config.yaml
model: "image captioner"
dataset: "views of escape-time and Newton fractals"
train_examples: 72500
image_size: 32
crop_scale_min: 1
horizontal_flip: true
translate: 0.06
tokenizer: "word"
vocab_size: 29
encoder_arch: "mobilenet_v2"
encoder_norm: "batchnorm"
encoder_activation: "silu"
encoder_drop_path: 0.05
encoder_depths: [3, 3, 3, 3]
encoder_kernel_size: 5
encoder_stem: "deep"
encoder_expansion: 4
encoder_widths: [16, 24, 48, 80]
fusion: "cross_attention"
label_smoothing: 0.1
decoder_width: 128
decoder_layers: 7
decoder_norm: "rmsnorm"
decoder_norm_position: "sandwich"
decoder_activation: "squared_relu"
decoder_mlp_ratio: 3
decoder_head_dim: 32
decoder_fused_qkv: true
decoder_bias: "all"
decoder_qk_norm: false
decoder_parallel_block: false
decoder_inner_norm: false
decoder_drop_path: 0.1
decoder_positions: "sincos"
decoder_cross_attention_every: 2
decoder_tie_embeddings: true
init: "orthogonal"
residual_init: "zero_last"
optimizer: "normuon"
muon_scale: "original"
lr: 0.02
momentum: 0.95
nesterov: true
orthogonalizer: "newton_schulz_5"
adamw_lr_other_params: 0.0027
steps: 4000
batch_size: 64
epochs: 3.5
lr_schedule: "poly"
final_lr_fraction: 0
warmup_steps: 400
weight_decay: 0.1
adamw_weight_decay_other_params: 0.05
Rows from block 9 of the image encoder of a small image captioner, named by matrix and row number. Rows with one number belong to one channel. Each number is 50 + 12 x the weight over its row's rms, rounded and kept within 0 to 99. All counts start at 0.
Before each channel's rows are labels from the 100 images, of 14976, where the channel reaches its highest value: "strongest on" is what is common among them. Only what is clearly more common there than usual is listed. The data: views of escape-time and Newton fractals. In brackets: how many of the 100, against the usual share in percent.
# convs0: expand pointwise conv (encoder.blocks.9.convs.0.weight, 192x48x1x1), inputs 0-47
# convs1: depthwise 5x5 conv, stride 2 (encoder.blocks.9.convs.1.weight, 192x1x5x5, trained with AdamW), a 5x5 kernel
# convs2: project pointwise conv (encoder.blocks.9.convs.2.weight, 80x192x1x1, transposed), outputs 0-79

strongest on: cool (54 vs 14.1); tricorn (45 vs 11.1); grey (45 vs 14.4)
convs0.191:46 38 57 22 76 60 57 26 46 55 42 46 30 53 38 66 33 60 51 39 67 60 60 42 41 63 49 47 58 53 49 38 55 28 39 31 52 48 49 37 50 51 61 30 57 64 42 45
convs1.191:24 54 39 54 56 36 38 58 45 47 45 45 77 72 52 55 52 66 68 61 46 50 60 51 64
convs2.191:36 52 59 81 52 52 55 58 61 65 47 68 27 39 57 27 66 35 45 64 42 46 49 50 36 57 57 20 44 41 39 46 61 35 41 52 42 41 47 42 58 25 68 46 55 43 34 38 56 58 54 57 50 55 31 50 48 37 65 42 67 54 52 54 42 39 62 38 45 45 32 74 58 61 40 48 28 42 42 34

strongest on: Mandelbrot set (94 vs 12.1)
convs0.132:54 42 64 62 22 50 46 75 56 40 62 35 55 49 49 41 54 52 34 59 48 35 77 53 37 57 40 61 50 52 55 59 58 40 61 29 51 63 31 48 44 67 52 40 52 32 69 35
convs1.132:52 43 53 61 36 43 52 43 68 42 40 46 38 65 59 18 34 38 50 57 34 45 54 66 63
convs2.132:36 31 54 28 36 45 50 51 40 55 43 46 45 56 31 50 52 53 59 65 55 40 56 48 55 71 52 23 66 48 55 38 50 53 74 55 51 53 39 72 62 62 65 34 42 51 78 49 48 56 65 57 48 44 56 65 52 41 44 64 49 67 84 52 53 74 37 61 31 64 57 35 55 52 46 34 42 44 62 57

strongest on: Newton basins of five roots (44 vs 12.9); tricorn (41 vs 11.1)
convs0.60:50 44 40 29 75 47 43 34 52 61 29 68 45 53 43 58 49 49 56 58 30 43 37 64 45 45 45 58 38 49 33 61 52 50 53 18 49 39 67 63 64 29 41 59 41 50 43 35
convs1.60:39 34 36 32 52 26 46 54 65 64 46 53 47 58 61 53 60 62 64 59 38 63 65 70 52
convs2.60:53 70 53 56 65 49 61 66 51 48 48 54 38 36 24 54 40 51 45 56 32 47 38 53 49 55 39 33 44 55 59 31 63 47 52 27 52 48 61 47 54 56 40 56 54 37 71 46 71 64 39 45 49 44 73 39 45 56 43 59 50 36 35 58 42 52 41 42 50 25 22 45 39 80 51 65 63 65 44 25

strongest on: Mandelbrot set (35 vs 12.1)
convs0.73:48 46 51 53 39 23 49 28 42 45 21 43 46 44 61 56 34 47 34 42 39 52 53 55 42 52 31 55 61 62 63 39 48 54 56 69 54 26 67 39 55 29 44 69 38 56 52 63
convs1.73:54 43 31 44 27 57 64 35 43 41 55 49 44 45 57 34 38 35 35 47 61 55 24 54 37
convs2.73:40 44 64 41 44 35 61 38 46 44 44 43 55 50 61 59 41 59 30 42 48 48 39 64 37 44 64 48 43 55 27 62 53 37 57 63 41 36 47 43 48 71 56 47 50 44 37 55 36 71 68 64 25 36 49 69 41 57 68 65 30 40 59 39 52 34 63 68 30 57 50 56 45 50 39 41 52 30 82 56

strongest on: vivid (86 vs 14.4)
convs0.15:50 43 49 32 57 36 72 39 60 78 61 49 71 40 39 49 47 39 61 38 62 48 79 39 44 49 47 64 54 63 55 34 59 50 58 41 79 46 50 61 55 53 40 50 44 49 38 34
convs1.15:46 50 35 42 21 43 57 48 63 37 47 41 75 54 49 47 51 72 60 40 26 57 45 51 48
convs2.15:39 64 57 56 50 51 66 37 54 46 75 53 45 22 40 55 64 48 28 58 60 35 56 44 58 48 51 52 37 24 58 53 59 62 47 42 46 44 52 49 70 55 48 62 69 43 44 40 55 58 51 62 53 47 29 51 41 28 42 27 45 71 37 33 69 67 36 37 44 64 48 44 66 67 74 61 43 40 43 47

strongest on: vivid (35 vs 14.4); Julia set (32 vs 9.9)
convs0.127:47 70 49 63 40 62 39 58 53 48 49 62 72 44 58 66 65 35 60 34 33 48 51 41 47 67 61 37 25 55 76 37 26 58 63 51 61 51 31 54 56 55 62 45 44 54 47 49
convs1.127:44 42 48 51 44 49 44 52 38 50 39 65 30 33 47 34 32 48 14 49 59 39 45 52 40
convs2.127:61 49 32 50 45 47 64 75 46 18 34 43 41 51 43 47 49 49 68 58 45 66 41 48 63 47 64 56 59 61 57 51 72 83 76 72 32 52 48 40 57 62 52 51 80 56 74 41 46 55 54 65 49 72 49 44 56 50 47 53 62 47 62 62 50 36 36 40 48 56 44 53 57 46 64 56 50 38 46 41

strongest on: tricorn (39 vs 11.1)
convs0.63:53 45 44 51 59 67 39 36 45 65 47 62 56 47 58 48 31 47 39 37 46 30 67 48 41 44 35 61 68 65 56 47 60 40 29 41 56 54 57 51 48 28 36 73 47 79 41 67
convs1.63:41 53 59 42 52 48 66 50 46 70 50 51 32 43 51 51 53 56 08 47 61 60 44 39 62
convs2.63:45 51 64 63 40 44 46 28 66 50 44 63 44 38 49 67 47 53 30 28 58 63 59 74 40 53 48 47 55 34 34 50 45 34 47 68 71 42 53 49 65 46 40 55 57 59 45 62 54 32 38 43 29 46 46 55 49 64 46 44 30 36 46 48 33 66 54 36 38 50 78 57 38 25 50 69 63 42 41 63

strongest on: tricorn (81 vs 11.1)
convs0.75:72 41 49 59 64 42 64 57 34 48 47 66 76 57 71 66 53 46 43 41 58 46 28 35 54 53 44 41 42 31 40 54 57 46 63 56 51 44 50 77 61 44 35 32 31 45 47 50
convs1.75:63 57 39 36 53 61 67 59 53 49 52 48 59 57 52 38 34 25 28 67 56 42 33 52 65
convs2.75:83 68 55 50 49 47 75 54 33 52 44 42 33 48 51 57 53 47 43 73 51 80 73 58 59 56 72 44 58 61 52 59 49 55 64 46 23 79 40 47 47 40 57 56 65 62 53 58 63 46 50 59 50 71 42 63 32 58 72 45 52 57 50 55 62 41 39 54 56 51 56 51 55 42 41 68 49 58 55 63

strongest on: quartic Julia set (37 vs 11.2); cubic Julia set (29 vs 11.1)
convs0.89:40 41 39 55 21 38 54 69 46 57 40 58 43 46 24 68 51 63 38 55 40 63 29 44 59 56 59 56 27 57 34 54 47 46 53 64 48 52 52 51 69 72 53 44 54 31 38 41
convs1.89:42 44 42 55 60 41 86 70 46 63 45 69 48 43 48 45 57 47 28 57 47 58 54 64 59
convs2.89:58 24 48 47 59 46 36 65 51 46 47 69 58 72 49 25 50 51 33 46 39 49 33 45 34 43 66 42 46 37 57 53 49 51 56 33 55 49 59 73 53 34 39 70 43 58 62 55 31 46 36 61 59 38 55 44 37 61 70 54 72 62 48 57 84 62 42 62 64 56 49 46 34 48 56 48 30 38 62 54

strongest on: Julia set (69 vs 9.9)
convs0.125:40 31 58 64 40 58 53 53 50 38 58 54 51 38 48 50 57 56 60 43 62 44 61 27 37 29 79 42 45 41 49 33 46 44 56 59 55 50 57 67 63 71 26 52 71 29 46 41
convs1.125:64 29 37 46 45 45 44 64 57 34 47 69 67 67 63 41 48 57 64 60 60 50 50 56 27
convs2.125:54 56 50 59 51 46 63 65 58 52 52 58 30 47 35 55 65 47 52 68 52 71 73 69 54 50 30 71 66 62 44 51 57 18 52 50 74 35 45 61 49 45 46 57 65 54 69 67 42 52 49 28 63 41 49 54 53 45 46 60 62 39 61 44 66 47 57 65 39 48 40 41 74 45 75 35 52 38 55 61

strongest on: vivid (32 vs 14.4)
convs0.96:53 46 52 43 54 52 65 36 51 67 46 54 52 72 58 56 52 54 33 52 70 51 50 44 49 70 64 55 53 39 55 38 52 37 38 25 33 25 43 49 37 77 55 31 48 61 31 65
convs1.96:61 57 44 71 56 60 45 57 45 62 63 59 34 43 55 42 51 27 17 55 56 48 61 52 61
convs2.96:16 44 37 57 43 47 36 46 28 46 52 31 38 37 23 52 39 41 29 34 58 47 54 46 60 45 45 37 50 45 44 36 34 62 42 48 59 76 55 47 49 46 39 47 47 58 55 51 54 46 36 36 72 74 54 46 56 78 45 44 51 28 59 55 61 55 48 61 45 39 41 48 60 33 54 68 74 56 48 52

strongest on: Julia set (33 vs 9.9)
convs0.184:55 54 55 54 52 21 58 69 41 70 48 69 63 62 46 71 58 51 50 38 42 63 58 53 41 60 55 54 16 46 27 54 49 54 49 62 54 54 53 40 37 42 59 31 64 56 51 33
convs1.184:19 64 65 39 47 46 51 62 65 62 55 68 47 48 56 60 55 38 24 53 49 58 58 44 60
convs2.184:35 51 37 50 69 52 32 62 43 48 32 48 65 59 50 54 52 40 28 47 44 56 59 38 51 53 45 41 45 45 47 35 49 85 45 43 38 49 52 55 61 57 35 61 58 35 65 65 54 44 68 33 55 39 48 56 57 51 33 72 64 65 63 48 44 72 45 54 52 65 67 67 42 56 53 60 19 58 47 75

strongest on: quartic Julia set (60 vs 11.2)
convs0.158:44 38 48 45 27 58 32 39 62 50 67 28 60 71 58 33 59 56 54 63 66 40 62 49 30 48 56 44 43 50 45 45 59 49 45 53 62 41 57 52 60 72 70 61 33 70 51 33
convs1.158:44 38 41 55 50 42 58 34 33 61 60 45 39 36 47 48 39 34 27 25 49 55 62 35 60
convs2.158:33 38 52 42 51 27 62 53 63 58 58 46 40 43 45 49 44 34 43 53 39 60 42 56 43 43 33 64 36 72 48 59 74 31 43 51 44 70 47 53 41 68 64 36 53 40 52 50 57 38 39 56 67 42 46 74 52 38 62 52 40 48 53 51 56 19 37 49 44 52 25 29 58 67 49 37 67 70 66 61

strongest on: cool (97 vs 14.1)
convs0.59:37 59 44 36 47 37 65 55 39 34 30 30 49 68 52 66 35 50 50 54 54 49 53 65 53 61 54 49 56 59 38 43 62 28 66 35 66 48 35 48 41 39 77 37 56 28 40 50
convs1.59:52 54 65 38 60 47 25 45 61 38 43 64 76 63 49 49 51 76 61 48 54 58 56 49 63
convs2.59:50 51 68 50 66 62 64 56 45 45 57 36 60 61 46 59 34 65 56 38 58 56 35 56 43 41 15 71 39 33 38 43 45 65 68 54 48 37 71 42 54 52 33 53 40 41 45 72 59 52 52 54 35 49 60 50 57 42 71 38 60 57 46 66 51 56 72 32 38 44 65 72 46 40 74 42 53 33 45 52

strongest on: Julia set (64 vs 9.9)
convs0.140:33 42 46 56 27 47 66 53 51 64 32 45 49 52 36 40 66 58 54 52 72 55 77 45 70 50 80 54 40 40 43 53 37 45 57 56 62 51 29 56 46 58 57 56 54 36 45 28
convs1.140:47 60 46 56 41 62 50 66 61 44 53 63 70 64 48 57 62 68 66 56 39 47 58 59 19
convs2.140:50 66 60 27 53 32 51 54 49 44 57 63 51 38 53 40 39 58 30 47 62 55 65 44 49 55 53 55 65 56 35 43 52 25 50 51 57 53 52 61 85 46 64 60 56 56 33 78 44 39 49 18 44 43 39 50 63 63 63 43 57 40 50 49 36 41 70 70 62 60 47 57 60 47 45 71 47 34 43 65

strongest on: tricorn (35 vs 11.1); vivid (32 vs 14.4); Julia set (28 vs 9.9)
convs0.178:56 33 42 49 43 52 44 53 47 48 51 40 46 54 35 43 47 67 43 38 47 54 72 53 55 33 73 57 44 59 64 63 71 78 44 23 52 53 56 54 62 19 64 36 54 43 46 45
convs1.178:64 50 40 45 45 64 52 32 46 23 52 41 49 59 52 29 36 58 43 66 50 30 45 60 67
convs2.178:45 66 56 45 24 47 48 45 56 47 35 53 34 38 21 50 48 51 64 65 57 45 58 43 26 36 37 36 35 52 35 42 45 54 47 32 37 46 27 35 30 66 37 49 52 60 61 50 59 62 60 43 74 49 45 47 47 68 28 54 41 36 53 43 48 52 72 50 53 63 29 50 44 43 63 47 52 25 42 35

strongest on: Mandelbrot set (48 vs 12.1); dark (44 vs 14.4); tricorn (30 vs 11.1)
convs0.156:28 57 48 59 48 47 44 73 48 48 56 26 44 56 42 79 43 52 37 30 39 55 57 51 62 66 36 60 57 71 43 73 42 48 45 67 51 55 53 51 38 60 42 59 55 62 31 34
convs1.156:28 35 54 37 35 29 46 60 59 51 45 59 61 63 53 34 54 61 80 54 46 52 53 51 58
convs2.156:61 57 51 64 53 58 28 62 38 43 51 43 45 38 43 33 48 41 59 58 58 31 45 20 40 43 72 31 24 49 42 46 66 35 49 38 45 67 51 45 47 65 26 36 42 50 57 48 43 59 37 45 36 51 62 72 58 64 59 67 62 51 66 54 53 62 53 47 43 45 67 41 50 28 33 33 34 49 61 55

strongest on: tricorn (50 vs 11.1)
convs0.12:53 58 51 66 59 59 50 41 48 54 38 44 52 35 55 51 21 37 40 50 52 45 81 48 26 61 41 53 54 41 43 52 54 44 63 72 54 46 30 36 61 42 31 56 25 33 47 58
convs1.12:49 45 40 42 42 44 54 39 53 52 64 37 48 37 43 51 41 53 33 33 46 78 45 17 56
convs2.12:33 61 68 59 53 43 47 62 54 61 53 58 57 62 37 61 47 54 71 58 45 43 45 53 71 66 34 21 32 54 40 51 52 56 68 58 54 59 64 33 45 79 61 62 43 68 44 66 50 66 77 40 33 54 71 57 56 46 37 48 60 45 55 39 54 59 50 59 56 62 57 48 64 47 31 42 58 42 65 68

strongest on: Julia set (35 vs 9.9)
convs0.180:63 48 58 46 52 58 42 29 40 49 39 45 34 37 33 36 48 36 49 58 44 52 65 52 57 57 66 35 76 81 68 54 50 48 37 49 51 60 66 36 41 51 51 67 42 47 60 73
convs1.180:35 50 47 57 39 51 45 49 50 54 49 57 28 34 35 43 38 29 22 52 46 61 45 29 58
convs2.180:45 35 64 49 50 47 63 71 59 69 57 49 37 33 36 62 48 50 20 32 57 42 43 59 55 45 55 60 55 49 64 38 69 58 38 42 64 50 79 52 43 72 66 65 73 55 38 57 31 39 29 41 41 45 58 58 47 30 55 33 34 47 48 59 62 38 32 48 46 56 62 63 60 51 52 59 50 43 58 39

strongest on: vivid (52 vs 14.4); warm (41 vs 14.4); cubic Julia set (32 vs 11.1)
convs0.25:55 43 65 44 63 34 62 71 46 58 68 46 44 37 20 42 41 44 39 60 55 60 59 45 56 70 55 73 43 51 71 51 53 40 50 47 63 51 61 79 36 50 39 64 53 53 54 41
convs1.25:59 52 38 28 39 41 52 29 44 52 28 42 67 70 51 33 43 69 65 49 48 46 54 49 44
convs2.25:33 74 44 56 49 46 51 42 60 55 57 56 51 29 60 77 43 57 56 53 48 40 76 56 63 41 65 56 53 31 51 68 55 64 32 43 51 61 47 81 42 41 45 63 60 40 62 71 43 54 59 45 54 61 24 57 38 53 70 58 27 42 31 51 47 61 47 58 43 51 34 30 67 61 54 57 58 47 48 47

strongest on: Mandelbrot set (94 vs 12.1)
convs0.79:42 46 49 40 40 36 34 58 54 44 76 37 48 37 70 41 67 57 29 54 62 55 73 64 45 42 55 33 63 44 53 72 34 43 43 38 41 48 39 45 49 74 64 57 42 43 56 60
convs1.79:42 48 62 58 45 51 55 31 33 51 50 65 29 66 40 55 54 19 63 53 38 50 37 50 56
convs2.79:73 59 42 62 65 68 30 54 34 33 56 63 47 59 48 38 75 36 58 36 50 59 67 51 33 42 45 59 62 47 57 53 59 62 41 65 64 74 48 51 68 48 52 80 57 57 57 56 48 63 38 40 63 43 42 41 27 76 69 43 56 26 48 46 52 63 60 47 53 47 58 53 40 45 51 37 54 40 46 40